From a checkpoint of a small image VQ-VAE.
Model: 1.61M parameters, 32-pixel images, encoder arch xception, encoder norm groupnorm, encoder activation leaky_relu, encoder depths [3, 3, 3], encoder widths [128, 192, 288], decoder norm batchnorm, decoder activation silu, decoder widths [64, 128, 192].
Training: muon at rate 0.0028, batches of 64.
Data: trained on short English words printed on busy colour backdrops, 4.9 epochs.
Rows from block 7 of the encoder, named by matrix and row number. Rows with one number belong to one channel. Each number is 500 + 25 x the weight over its row's rms, rounded and kept within 0 to 999. All counts start at 0. Numbers have three digits each. After the name is the row's rms in percent of the matrix's.
# convs1: first pointwise conv (encoder.blocks.7.convs.1.weight, 288x288x1x1), inputs 48-95
# convs3: second pointwise conv (encoder.blocks.7.convs.3.weight, 288x288x1x1, transposed), outputs 48-95
convs1.95 105:513470519479468526502474457490522499495524482524486529506489469558474529495504490510520523573506515514473497507539534492513492521420474502467448
convs1.96 101:518505479476521485502480508491464529465497516504530526522526536464525466522519528538511469540537500500494496531526513496513474532501523500465548
convs1.97 102:490478486503524498523469502476482486512455445516501497501468534508491477469482440507485495521528505532531501505522553526507472483433504485510495
convs1.98 086:490501501464469474539503480496519412456522509504520480492508518521534489520446534549530486462505538501495499496502511522512514482487537537588536
convs1.99 110:494454520513477520488494486540512486508521469540509511471572483493515540513473485496495524469489506477490487528461435476527503465527482552488483
convs1.100 094:551458483413502445515534518501507532498505520515500516474483457517458516511511462464494483534501494506506505483526484493497525534503487471487429
convs1.101 109:510495473449484461479543520455539498455517512466496475450515500501474497507481514505491541492493454522433517495526488558522505469529490513471474
convs1.102 093:504503492505496537524510493433446540472509529506425509503517441489464475533466535521504504486510497507501485502466514505488492559512486486453493
convs1.103 093:508483504482528472492501483528530517482498504474491487524472538522518534492502464494500506514470536503519474531450521531505503542473490486522547
convs1.104 101:493506533490450495490508543489521469520518520521450513485498539525498497475498508519481425453476460453483499485501520494489532500540499466480527
convs1.105 094:525493521492457536473495474474534532523494507489483506509498483553524516510476489506475464512551488483531538529489491506478481506500478490528483
convs1.106 090:502531472468448512492471406515501503475498492486481501471477427537486510498509499518544480484530497495502517539492508535525498515500483500508509
convs1.107 096:511489495423457431478486500511513523484526530491516556527485531484506518550445453506512510534506474498494505476478499488498478476455500511460452
convs1.108 105:482428517531505501497519480456494498508505526463534525504458487491483523469478501530489465505503515513521517510530521497453471462549491483499467
convs1.109 091:502474535501520514545488532483507511512501508507478524476496497558535505478515510484499455483479523473520507500459479546489480482447501546516462
convs1.110 098:475449477502516461492529537451508489529489516493508491551465505474486488501490504502541485494467520522512479546475512495503475475476499542544536
convs1.111 104:527539493511504452484480505507478470550526521526524516518505440441494479517483457538495517436526500510519551527528476512502460530448502514522487
convs1.112 096:521490494531489493524490525524478473516473521520497528523482521514519457486495514484461497506516506549506530496463517508498440463467482504440452
convs1.113 097:524476541464518486479508521534482499525495524497475524466542465468511448464490523487482497479496498515507536504498503482556488512527455495559428
convs1.114 099:512501477499487490466482558478524538461466494461500457527516534447466530515507511524540483517508517501523525487485485472486494497523506502529480
convs1.115 102:503500461504548478516496493513499488506510567525481509547561497531486490491522506473513514452506543494463487497478515501505499520480530497492539
convs1.116 099:521528505504499510486446496442489484505495485557507511539514484522519533486504498476488473488471483519519496473518467460491523471509491533508503
convs1.117 100:495535495528453489542527532478542514519476470499501512523499496505506533528498529504520496476504482513472501487502488474452489523491470498512527
convs1.118 099:529484537488536479501468476486487502509498465495551520487508527527506526474495485517489480518498497468492515507517482523521489474493483450484463
convs1.119 087:502514500470500508527529459471486438480513506484443470498506414471522515483492516525492539518502437467561519480470531525542494516491479501496519
convs1.120 109:498493548502526491460509501474513498489500507502527511514463469479515523456478550475504530507470532540515519482519517505513473538501511565505489
convs1.121 106:474527516470472489543545480495498492483475498526495472553468460500495484529496529533479509495478538501534433498492508460481539498548511496508538
convs1.122 105:501487473514519545569512496491478530513509462480509507529495497465473536480490486479507500528439499515496494519506502525486482550510517516506493
convs1.123 105:485504482477431471498503502558512469485490536538537516478478499534570509485498482524553483490515491503490487528557474484505506518502491485494534
convs1.124 103:478532453520505468492531513518511517479509487468562541516501453467512472485498456530489528522519503500494480531445518493487472453499498532449508
convs1.125 108:528454496513486489527520500489514528487530513490498460517476498441462482485522497507479528502505538514527516470502564455525453477478499431444489
convs1.126 079:495524492490502467543472499503483509500487532475487490491524484488483548498471512507531546541496497532504489507516477494543466529477464493477511
convs1.127 102:554533501531518536532545531488524497486500495481507478512496501497451497517507491480484468513487475515520474492467491466500496487526484535498441
convs1.128 088:473522504488498517491493509511507485500465489537551488510467559484571514479512493521501497534479444513507501460549528511500564491490521507501525
convs1.129 102:501464467554482531520486507475502556487549499531452487524494476480491516490474498515501474510509526490545486485551507469527494487513509538472466
convs1.130 107:525490472494515512461504474522453510529465500514538500516537512500497444450518465513509498493463475451440463453462529503503478523477493510510486
convs1.131 102:495456544510474546489469457541464502488521505485438486467532515490546512454505492499502514468479523547537530542490513475547516465487529526512488
convs1.132 096:512496487439461532487466544479487497490510516539513488486513420510487474497465481524488487489470477524490504508518479449519482512509501488465478
convs1.133 090:499530513521490544469521523506454499499515546492463511535453467536524492470505490536478485498487444527499486517523474499476522539512494503508463
convs1.134 083:488493451532517518528474520558481499495469526495527486499514507493478513446510477508516464470509475516470567524464479527533506473452496493485472
convs1.135 099:467505487516517501510475508466481488525461530521532490506527555511517542517488477456456524537518506514499532544444514487488487508518550534514502
convs1.136 101:560533503531540486489472496508555447507508522501482501480535477469479512516494462457490440525520557512535527493511541487496507554527473527510525
convs1.137 111:504520528492480508521492487478509495519500503452526500524521536511490486529479514509500488512553513529529512533506503519502497498487496490496468
convs1.138 099:508514486484547487474499525547486492452490537533515483480500455515489509479524466569510550492483493529479481464513535538541452525497463546525537
convs1.139 101:486512537491568532516526514485490499539484512495525542469476509480533493529512528482503492466543510530487535484551479479475518488489483541471458
convs1.140 094:482469490514522481550467517490461526485513489542524478461535494536480464515484484498451458550479479524526469468529523465485475540516509508476506
convs1.141 108:517481466542497482495510479500517475489508444521492498491571510464495483517511469509481539518544539491490512492517499495493472462523486488512465
convs1.142 112:514550415535491506529516489497513539466510475503476484482486503501481479495480451527486513515488525498491497511484468460486535485462498510427520
convs1.143 098:506478538483548490492500506504508478488506504440453491488516507458511507494552494516506482538524458530512541483442475561508494486456495514500499
convs1.144 101:476517539483504551475489478484480541505511484461511503486479481502447422508510496472514500457492515483505491464536518497454511546469495494467511
convs1.145 086:449531487499443506496519526485515480526518527495491527485471476511482528504478573471484532503482462465526476542443506516495519534517523520466517
convs1.146 104:486489482444493528447469465520479527481520475588511473465502472476482538533487449469526498512482490489534481491455493532488528511510480528533506
convs1.147 095:478483489494496527540509507528493511533516538508472501507471483485460462516473486540520486460511484518512525456498533488484473486499475488475514
convs1.148 114:527490523528492519515527498482487503481486488496509490488517471525463544503527519479497491514501525520500527522494466487544496531491491507520515
convs1.149 098:496488512442539494531540474476510471522524502508480494484511487499483551466508503528502531505532519473523503493527483492479494559516503494547504
convs1.150 093:484540527500482490520499567474492474506432447522509469511539512547447480511506501534492467475469491506513534485488549484527487508493474524464507
convs1.151 100:465498468504482530510464515447488475516491486431506495534474541516514503443475454483506490502493504509532462511505430439515502489504500475523495
convs1.152 095:513480491474521502502506524513471511532484476504522483474461497523475467484487472504518540519525493514524540563507494523508536515486493460498490
convs1.153 110:491494521534526510513530521541538478528464492497470498536479480434523489423522476509507484514524486500471534461494464525526531563503542516508502
convs1.154 097:520512503541529501497523443497474522485512470532521441523507466479518483513489486515476494477500498486477493475502486522500508532465495535491487
convs1.155 097:492496518502516552484506452442482503495506506496544512522480439518475476509509501484511532494550512544487548517503476486524565541467494443491465
convs1.156 092:531493574481489499512548510456511526527467506535480476491492488535494480492504503490496530475484440509475542512451500512501469485483476513450523
convs1.157 092:463548501475491468499458495437506520504481494554505508549532477506500506502538500470509526535539493549537513498486510533500504535524493499562482
convs1.158 096:441493530479523474466476470517493463507516500493518496485501453450481537523510459475524451537472517453504477503509507510506506510489505542517501
convs1.159 084:522461484483525506487485469470492509492512514509534503479521507489495530518529485497495521521557539529521528527457499522517504503543505449534519
convs1.160 092:499541510498470526519479494481438516503520532516471511500476534497468472485526500489508470507466502484477482451515525467529486479447461488514473
convs1.161 101:524497492515482490478518485501486508520508511505491505477488507501522475509501514465476479484501509482514459500533495497472474471461470526507501
convs1.162 098:500489497491449507492442543536461500483534518522507527484510487512454480487488523525513489498522500547517525528534501514522484474492458471496529
convs1.163 094:547470474509479527486479511488504507475497475493513475503461538530481499491512510506491508465484490502494562473517475513509499477490526567490471
convs1.164 081:494518527506507500499530511504477518523458529498515467474488489504442508531502463484513508513506491459525498490451517531491490527524502509486457
convs1.165 092:501491506570520530489490484513457541538485491473496507516500542516506474491519506541481473468491503486534502528523552570510488542436521499499472
convs1.166 102:487491512522512474468455490527503515502502416501483470431482533495487500490463519517530558496495511470511493515546527550457508468509529516484493
convs1.167 092:517459542482514520502508500452522505518499524506448508470514500529475493507493476456505502477494466493531503482523504463531452523500500467503477
convs1.168 096:517544514468450505474491513481479495483501444503484484521522540443484456498512525479489482505552512485483536497526488479494490551467493526500447
convs1.169 113:505537491492490487523549508498503484456451497518426520550487523482471527523497502461497487505525478489507506507507532514473509515448496468529486
convs1.170 107:449494529457527542503460516486475489487493459481555507563454490495538533478486552475483486500515513534489501491505510500502573463520505525500470
convs1.171 100:492497498482490462495492533509466539503511497497515485528479511475506526484465510510496505518469486465542458449542464503471466555562480477514515
convs1.172 105:453482496498471494521482521522464517502496519466519518533477547481543443489508535508494506458482459478523471490519526502504499424512504514529533
convs1.173 092:528452495489502513528487521534481517491509498500467548513593496446447504517472471449482492485515510513520523541501528507532526521461509508499462
convs1.174 089:430506496474516519534518468531530457484506496473512557432513511550493476525447473462512486511484454470530550525467508503496497544485546545484463
convs1.175 100:529497517552457537473466530506479535500481523486513540532512522507539502492514479506499504479469489489505523461516469625533441455524533508476536
convs1.176 099:511454507499504531512493499488512488507513561496503509468523489499530484499503500499500506513475509479509510526461493487490505502497507514427540
convs1.177 095:505487462527522534468478494505474492519500504514506483478506498533528494562504545463504494480503516502550478528505463484493480523494491490503469
convs1.178 098:490513501540528480513531522469490490496520451497525479501510485480503529539498536450510558487540482481502548485447529534509526516471496490501441
convs1.179 095:501550450445472508544510546512455509494493523539474505489494501573530500508492480540522471494438472509473500496468422453482455530475527509475502
convs1.180 099:484472500459498501441501481496474541513554530482494494488508477574496520520544495501501483498532491530506450499475511503485500546515530483495461
convs1.181 098:557445487463487493504490509499511488510519499491481456496491483528513522564567486503525517463531532489529501545515490486526513473489546489504469
convs1.182 109:527515486513545473514501469515532498517471498546479486469488515505547464557551478513523511433511490495507492487533520517506508482515486475511567
convs1.183 112:504495455502513510455480457496495480484487494505493492496499418442488489523548526518465494526493515482510506451513493471544518493470585504489544
convs1.184 112:570468493499525493523525499496518520388480484480512529520516501491451494435499480462515528499503480507465547582548465465510468497516494494503465
convs1.185 098:474512465493539546513517445449448455506499521523487468483490526533479508483545502521477431507504489490493452523520496492531480531506529543518532
convs1.186 097:484463539488518502485536453529527485508534478538472482475465527512537496520507500546504480476531509554497475459472477540506504460499478494535473
convs1.187 101:515542486506492440481509446486500516542505514519503483472509505457480515529510532495506489528508533512505520474470497516536470502489478516479522
convs1.188 096:437500499521529493510497514485522515483501522485497504511516560540502529477506508521540525499463510489485492504476498491467551496513511509498495
convs1.189 109:559452499474450477498506481574526544508493457501478476509554522510512503487502477548494551522484522501491465535554506522503547508501525507494480
convs1.190 102:473495423513521459475520503482525519488506488502512487468518507498564527518497470531503464450537551462510507530548462498516461504553526506491500
convs1.191 102:460516510496521469505506489468543483537499485510477524548464513488479489500523502542503493501490548502515493466525493498477543531506478469509450
convs1.192 102:486493488450491547513482461530525510592490467482515495546482528493479495497500517521534475503486510488493474505529469523497486542480504535505500
convs1.193 094:504493506474536490527544515497517538502447454463474514487507465488468503499485538515503423480486487481524463524484529442508519499503465532536466
convs1.194 101:502521572468468532427528501521521480511487503517492490494479475479458522520466500472505480492505485510470474536492513490493507530533550538523466
convs1.195 095:540463521473476511471491498550523483444508543495454443484484509538453509515497553537476522463542553515498538473524503473523470538520555478483504
convs1.196 103:486523504454511491506534473491465518513524506525504488490505517551518509561571432496484527462558503500475461512435522471520474506499597478517515
convs1.197 095:459449523522463487529519454467463534498514509463490466505447542529551519469481497499463493508521520496531489490495480556515459486472514518511490
convs1.198 105:497527524437529593433504527524504523435508529489495498492481436524488516503500546535529484506480510507499530466506532511481496525510482440523503
convs1.199 101:487499487451507514521520481533467502483490516507493471492499445491469468506528543477506517486480488457523500548491496481532533502475585494485444
convs1.200 110:480466507492552512479490503498474507484525542519500511507494524492511493512479504508473483522436509489476513483509474501449535493543518450506507
convs1.201 105:492486492519510459523498545526492524477494518468448505492488459512484498544542473498481527524513505561510487531453487534486531535473569532534449
convs1.202 125:525486457480493490468521451482514546496517488467529472505528519500497514496522504445495428494514512414500474497498473489479518531487515523502498
convs1.203 099:520516463478487529548534548527458504498482518518499489520530550520531515496496506521489480498480480542505498505508457513510492494479488501494504
convs1.204 112:546490480449507570488516491436437484493522469465494496499515498540474531487505517518521519522492525502507486457484517503481488477460519480512512
convs1.205 102:538458449468482525477504501497463475507506530478535470504554494488531521510470541524475476489504520468501468507528517503473501528533503525458533
convs1.206 100:470484490460450548504497500474455496515504526477524523451504440526498519523494511460507484507503495477476499501483508502498531555520481535494502
convs1.207 106:509472495560507458473506549517527458538487579529533542514493539512520512457502518506536503513469520499515513506499489488528507519484533486502487
convs1.208 093:531459499504509498480472517483486493462525485501484500533525484516497487498486468502485520539468511493493464427454548547538492504477516546527478
convs1.209 100:506504480497544508482512569489544498503512505488456507484466420584511513541531535526537475451494488492493488506521494505526519492499563527461459
convs1.210 098:530489518449508500480520521490450499480502455493535472519500466464494513527522490479516494451511492489510532522484475503494503523490533475506543
convs1.211 099:521465487529501461515478501564476531469518501506467501520485555461497483486471502453489497489497467483516497500497512493486478467500498487481490
convs1.212 075:517473531472469546483483494526477466487494525479481454514512511571482530477495495483537526468512506461474524490510493531484491503481404465479487
convs1.213 106:509527517514509541511484534494507482478502463498488462518522537477474487505531520547493401457497503526522468495496492509504531461509482505494530
convs1.214 109:524492510509505482522492562521511479497518517497464508468535454542521516514542504505479466438481542526494508555514464471480512501502505502479518
convs1.215 095:492528476516498490481484533501516457493498440490517530547500506517475478523503455534481545513529504465489466541505537496510508504478543547503527
convs1.216 100:451472497507500477499515502453483510456515499479480486495497499533514472509505457524486502489518482500515495503523574512515537502544526486534479
convs1.217 096:458501526527519512470508507521462514490515513495489493500520476518487529513524464543485509498503512505499503503529490527491448550437473558492501
convs3.95 093:512542494512537481515505475453523498544488482508478539429461489530496543518474474522505446515526532472479486526535446499492543472481468520462544
convs3.96 098:495488537503500469536475499517502515480532545533528519491527522488481465508494503526511534529511494478496458555523496512477485535458476515519447
convs3.97 094:534504489567509533495489491534507499497506478458496510519469474514499467499505550491474505484475464468498536493512562507545537539522522491530511
convs3.98 085:548479540490527487502550525482492506479495537460553529492488520544512503495542502540480531523451465463478494520478485483550531461495439522494506
convs3.99 097:527523508507505499508503498498552520482549517472527484477482495517543542500506496489508499466486490499492493466504515487570468520531493500477517
convs3.100 098:516541474450516468486506519493525488490492502496491496487562475483522479480555515529505492529517497538515501486467535505514514527497510515497488
convs3.101 102:523523481525529473474464522477523490537506506512527502462501478505525512458512541514522564510515499565515539506548481520517495525496501523478548
convs3.102 088:531503474515499498522535487454474530527477523492502469488510462466489488475482515471501498500446474519488490522494527481494542532462469501518480
convs3.103 098:499490551537549541499516516537526446495509526510484480522525488541463564477480510511523515512536474490482496532533505502517514528494451536531485
convs3.104 094:500534518521489495484475525565503487505474516508550470495521524477470505469515509470530501482534526506516498506506500508502488575535508536485464
convs3.105 088:538479552493504493492496467504509537477516488516503478490488513524523527477482487474497487514513532521467517488483499516528515530505484501510479
convs3.106 092:490493521490499486507567482515484532473478491517517540516503536533484512539508489516490509484485518463454490490463514537481461485497495522485504
convs3.107 093:519477494525483454497507505488510516475489493499515532456506470492504509526501472526478502508509505490492472533485518502513501509510442516520484
convs3.108 110:476484468499495479510484513520463529473504485505518501525492520472493458506523490501491522493500485543513486473465519525522501542504528504503489
convs3.109 086:495468531496480506506535489507516507571484478517486475503488449555506507490479494510478532510464465473541489517495487492498538528496520541491511
convs3.110 092:521546497492526526496489477455508497449511489495520505494490463462512519465480468497492484468447519475518539471497472491534507515526495503493483
convs3.111 102:514524479458525522490489536447492488493506517505469484513465446493501472516493486484489479514501512538516484430503515504523494510489508514442513
convs3.112 097:457473475458494482481517496528503472517512487501498533511500487485505521532545490518455502507485534507542527516512485515505498486520491492532477
convs3.113 113:507481557484496492489475472469523505463503482537477487483479507477525524500499485540507442500471508531517533484516486479496498470521504524522545
convs3.114 099:469517459513507478460478490495475502484542518484508481471479546487545528500501539504523550514474532492453517515488444507494532494447563526559525
convs3.115 095:528514489499510493493468504512559507476505477473492513479535490490519501515468455487503503473490513502452535499502496497510531480509490548477511
convs3.116 097:429442511521453496490536531465487507489478440507539453554491516506525577505471457503465497515508498499506507481493502521463547474551484496474533
convs3.117 102:516521497487529479522481510535553507496468526469484545536517503481529557504494513519465419519525525448478504483490487519543496474417511523495468
convs3.118 090:499516506498486506484507486497541505530486480479464484490500490480456543463464515483514530465487509503439466518477567493463469445505525449514484
convs3.119 077:483519526467552493477490538523493489538497500536491488502484513494509521454475469494549516516481524523511501465496450464518481447510491452464500
convs3.120 104:500503504482564498545474499494559500492495512493466538498502476445484498517428510499518493502499469481520535482463518511517472478497471485512517
convs3.121 101:506526531535481502456480484468476510539477506508477477501490485479547507507463516512485490465468471520493503495481500481474481526461471441500485
convs3.122 104:524539497472493568506509511518543509483525474477477513544513517493525471504503477515505488497475526527480539514506538524501505531525526484523523
convs3.123 106:499449504519490523505482467469463521497437497514519480417485490468536541491480486491547432554439495515523493500472520524562476481465510523493509
convs3.124 096:510473446488484484482467499506478500507538466529499522563495518550537516497494496518516503473533511504515456520510512484493512511549491479509516
convs3.125 107:517456482516404505523510507479492517479508489511451474454446485445488510528513489518487463515512489490494519489497480552500512486500530512535578
convs3.126 074:483515473493546500466522466474466516515521485495490511494459483462471478478495513479521522507448496476471501501495528544523474505507508483512439
convs3.127 103:547462459495480495506488474498472503527443512482501472467452547465452498544506553526491444493485477515496504481494495514507488526452485489504492
convs3.128 092:490452466490528463503511495536526512475466476498557477537499516484512523499473530473440515506482483483480496517503488484448545489539566497510493
convs3.129 112:505524515503545520504536526509501509540518462519500487501478496491518513468478527503493484486469513477469487494466500483506494500504486523518479
convs3.130 115:483526499503445539517496486521490511488501521493487493497476516476457452512514524494509510572501509485468470474533508547490512512509499513540488
convs3.131 100:528488478480472482513464487490451496482493494502509483477497478514500455512565514501497485525490500516461469518512499507505474433449479512471479
convs3.132 094:491507479520513526506520540486507480485533545456498481494468488540488488498500534454475488517457496505465480488491510478477480479498543485485485
convs3.133 095:503514506473493525490479470479491512528477528499498481506534472485506490440451471501496511476517478510516519491480531491525497505435520479448481
convs3.134 078:481494487520513504482495489450498498530492517465498540461500455538470550533516535529470546500479525399486477461501475515506538519518503520500504
convs3.135 095:486514519462488535484464488542511495511484492490500507492533512517537455496465507498509445527524493512486513557520469487493549522526533484497500
convs3.136 095:476505489508554484504494518508467519496504477452495464499486503527492539533519485486496517499539487469485492426495480497539503467496515480505500
convs3.137 114:483485491485538499507453507473493532489484500511480437510511506489495495496513499542498463490487507529496496530546497494498564512497465519508504
convs3.138 098:447442517493558503492515537469464462494473489471526484529526502515519499459543504518461518500476473530526505501490509448507488473548522510506487
convs3.139 110:474514550525529523476510552537497484484464508500508494526479525512553526507508470510508520479537487527475484536524487491509506503461497519509480
convs3.140 091:490480520518528523477487554488490518477530498492508452517464523482506502481512454490498444520493512504508505531499482521492502514517463453519502
convs3.141 104:537511521495509537481498498524520531494484499510539512516493541556476507508530504475511528500539512509479524511498545555461499522547482492513518
convs3.142 104:490509574502520522489496493532531517511517547437513481485525501519460522492511519521525514543541494442482527487492515473500550509510517512501508
convs3.143 101:490553518434546529495484524444472511506495481503511454499478504510494469504516489503538508468503484485497463504516497539502512491533504512476513
convs3.144 109:587497496529484537469524510507470475518551459497492494459520498515541520493552492483499509537504524518503522514476484465520439521472497520467491
convs3.145 094:484495494452486490559489511519511524504515498548518529523521504489521548503525479481434464425539462465466507465479511489485539456525481517535442
convs3.146 097:490490480539551504483484451465510513503492526512446479483520527445500532500473507511507497542489504492508478513536454526481431453494485527475482
convs3.147 099:480522447478567513518539534496478517468491492503521415532488519528497475527548492477506490469483499494494521472492464539479506496492544480483497
convs3.148 109:532509512482373502497532536458523464472485465479499500475504496529451530476499483542487525505458508519495531479453502488458463493492483444551522
convs3.149 098:510511496509528512532481481485478537478530452521492513530503518553509497498511514475525482506499503481474481492544469504543473473463507478526500
convs3.150 090:502482475476507514510502521506483471538511520500536488514507477515437549487478517498533483455516466460534534501497513499561493523533512472540453
convs3.151 106:508515508470507512505508525489506491540455502455509568528516491530506511484469509501522468482471468489499526523509481517478533508508463450488471
convs3.152 095:512507509493475512480459501510516514492469458534492503467497491554539521484459491456485451498500483525501493496487513476490484488432512505515543
convs3.153 098:471491461484486532495472492478503479519490519488454499493517475510502503509524482526479498505455513460506508516470476518501487511513506474530486
convs3.154 096:465535486480517463520545497477480541518476471535457480492520517512456465553465522455492524483515494479476465470519501540461509473513492488513537
convs3.155 100:503495505488497525514540535528500462498505484489463520487477466485503516488479469485516477506450513495492500469475523510451480481462517490501507
convs3.156 104:487516468505498487496511477495483476485486464520487489524480518482507474576472509470516497474494481520494504480517489469476524485497506529542522
convs3.157 094:478513512485467492500500476553515533470492479512554514486505485471493468506504473507496553538497454460463475551504512523508518484482419536508529
convs3.158 103:506471504472544490481498498430513524524500487539497464561514536499500542459471468504518469497520491475523505486511463506519507526486512463469471
convs3.159 083:459441501531504523507479517533500460471480502477470492504518488489532521501458474500510511481491462549534512514480536509466507519521484444493489
convs3.160 098:488510527461507480459505455509490479486504515507510527478448499505498524523533518489493470463552519493448520497498537533473470514527501491480515
convs3.161 102:541514572503494509514501457485500519523450453498521498471499494556530485499459525481490520513512521471494506514527481503532505507512507514489504
convs3.162 103:456439519496457492489511531494520517482521503492523442552528540498508462471496540513503467484506483484504490528495507502516515477503515519491486
convs3.163 101:501534530541442485511477503511502490536463479494498514496503527548512488541501514476520497517558506509531446484508499484475496517533517505489526
convs3.164 083:499509512469474485471491455500425469492485464504494472519554510518469478500492465514518503509461502524487469468542528505528531492510495483452539
convs3.165 094:507527538512471486497504515498535518490512489496488480534527513468484495518535497506473516513521495513527509513539521469443489430474504465492493
convs3.166 097:503491506495537496476490497479534510512475456508512480514503514559506476524427488484516483501443494534491466515526486498459484518512512395505487
convs3.167 101:487545494505496515492513487478516495493501490520498493505484520457461463508509448541472510511536502545483463461479492514513483494493521512509506
convs3.168 098:572496495516524508506501472480484528525475515488493475501511505501488520496542509572474499530497529539516521538481472482487489425467477488433480
convs3.169 101:480531522527481508500472507470585500470495495499525506511454508473466518500500511481562485511509502461558491518495463509494511520493507477508515
convs3.170 100:525511528507503490494514512464523462519476497510531466488491466463479475479517510531477453509495477465455488475522535499515521491493483496524504
convs3.171 095:494493465492476480466480478481511521486486528499500490511499502549523476512491514514500491447505500495492505522537527517485469503469502516557474
convs3.172 107:494492515530509504486516479493539500508493517520504449531485481475501534520509473483531522503496530492542517530511537550499449526542506475526520
convs3.173 097:490491463526483469540444567508506465479523429528494510491474501481511494494489488511498484498499541531476487474531490516471502469523472519533523
convs3.174 099:467507487526483493467506514530477523486485538502496504488482516520526489533486535507496476521550484500516504560509497501486498492461535514540502
convs3.175 100:536491505537482508531512458517499523464478503492484501447483529539491497457506503526513510521506479534493511513507527517501506494521493528516536
convs3.176 103:500456522520481507488512473547527459500500494499495542503507555517528525471526528487455444565503513492529525511473524456538531494483490521518468
convs3.177 099:444536488490509449480510539448488485505496458484480523504486541520485535463531495535504467464489483473534506482490502491508503510535488503458496
convs3.178 092:523494482465456525529509467528560523487441531485494531484514516516533503521482479521490481526502545544498540524521527501460481469463514472523499
convs3.179 090:501524546461460517486494512513489488504488540524485550488495504524467546468498489524457481507517514501505509501489474472475498493526500501502516
convs3.180 104:501467536476497480502502488497481471517445513548558506578525506518534515498483554504482523499467490514476527502500524550498496472561535509467493
convs3.181 108:479520470507488496502498546475494501497494467490493498525488522513521502503493463469478500537517523495484509510497485504421502499485514524479518
convs3.182 110:487463482478463482508495556558476502497530471485531478488487540470520472515522479488545508496473555520522482481520528489526484509505483504443504
convs3.183 090:496519500517496504522490513523465492534499558515493512515498527487520466458481470514501536515496506528510485466496482507442526469525509487519513
convs3.184 126:428464487499576506502438429477529501493515505494486500479470532515505486528500495489504469474520504532519512487531519492544471485544487486492471
convs3.185 093:492506511463451467515489478462526476522525511518494494541497540513485486488456491453539477490479514490469494523510524460502494532526509544486494
convs3.186 096:555502512488432515489546482525505512519541497485523493488489495517501513530541458445503548483484516496523478479514454462536516470524502483530530
convs3.187 104:524414490520519500520483503512502475497486472518508510495539483545502489532525506523463554512488488523532493525510564486502504494495491507488520
convs3.188 095:498472515539468526530470516500464449483471451510511446521498535470481497524509555472463475559510502495438545478532507518493508469503481526498500
convs3.189 110:511525490507466511518513526511508509511520468488487537478545496506461541479512513563477542504451495470457531472487504455520522480496482472490492
convs3.190 102:479477502482520507517489473552547482502497526516523463448529478498464468506531492486538481498557494479504519502535468528516490468524490493486560
convs3.191 104:536486524523501499485471502512484462486499509523481540531512535496428520508496531510473483509508494472476523499528561498498508493486472556466532
convs3.192 102:455545449546501514461506521520500552516471477466498493528485507522461511466473489506517509476498513495556513492484532514519522469525456542469532
convs3.193 094:507494484485464502502508482512494469496496475501513513521499527468544503546547519487461467525508517491496517502483517486445525518569533486447524
convs3.194 103:482542472504526501518504505522519474503503534491540494520452515462517475512469512499523498515498541464491555513529520521523542513548490486508465
convs3.195 092:520487501491423515474504492513496493547481512479523483518480499467502543473474540522499507493524509540555480505521541515453489495477486490516522
convs3.196 096:445480517503490500470487502504454490496468475478471521490500505494510455543528503462487473533493475530483493484516508472503512505492526527471481
convs3.197 096:540470503498477464481557514487480484475515490487528516495495522502565448498531482513500488481489504511529516526489523484511502516551498555496509
convs3.198 107:519514513542515524488504511474534524473512498492485516493460526517522503438501513492517509501488470496543496503496454485535528514448512507491512
convs3.199 102:480530505466500471506499533491514515517523505507474546433464533502481460452500470471492507552467507522500478454517467473486495462492484532464519
convs3.200 099:517540504478451510501496500443504487493474467536484470522455489495513512525505518492501516507519494481551510483515522504486483458523481512492512
convs3.201 089:514471574499526524511578493529482509526522502485516496516501504503430547461507499537546501509526513500499509524503486509517535524491485473504492
convs3.202 121:489511461474603493529465505513524489539500519464496534518514502493471502536476505464509511510532474510502521510513478493502499503509491489507500
convs3.203 110:539524487501480508501491486459486508510498510468488507511523501487500467481512511512502526479516468499539451522491515462486489498465497477514537
convs3.204 105:499525519445516519536525523518540497509496513522471492543497535531517518455555524549472485520498453512503518473535500494465432478481521534496524
convs3.205 114:527481518480472505474474477534470510493471541579515477443503505515525512484489477465555494578483505474505470498509513536492465481525540502467510
convs3.206 109:510501524456501486503525494521494505480515518526530485513508512524487529565524483497518500494479540488489516528494511554491539482541528510480484
convs3.207 099:527503529470482495458480467489507473491473523473514469482515517499515525493502477465427452426456490473520473484474553482457492517505472498499489
convs3.208 086:457477482489500517542506494510506501534526450484503507525494547485458525524488525466516465448468425447519480513520505505537454497514532528560494
convs3.209 084:500562455501505488516429470526494478484489464481503546528494493495471464552474474550450474522477489481517497475498487509490527525516465469507536
convs3.210 095:553536495568492513546502495512477509498516500458569466496501501485540525467531498464508479508535500476491519470505507491523483528492476495489503
convs3.211 098:484489452496511532486472484473478493507497531502486474501503535522464489523506526503523487544522565544521566470536517503451531503477473503517530
convs3.212 060:512491480509488527537493473483499492495499502460494474527508525509516507482490544481479515466511536511496563475487510492548509521512468503496501
convs3.213 102:476431484507499473478511560484492508478554491458512539467451473533421498530504471503537501521472500549511515526496522462548493509530505483516457
convs3.214 101:507510511535490495501501469522513485480474539488547507502480522484516440487493516425485489523473473538497500469526498531490481506530460492523533
convs3.215 101:488496534478444511495487484499526495472491550511511474508466543529496513523501492545495469503536474496553491470472517500564515544507478508474471
convs3.216 109:542496511492510526507468494510506534504525536522491534459521507542464470484498505496488486537525537509470482449517512477547504506467483512478499
convs3.217 109:483520498532465496482497457508466471464482518501456494493467490470537489520510497502467477485507495489503492542517521462516484480482510497493518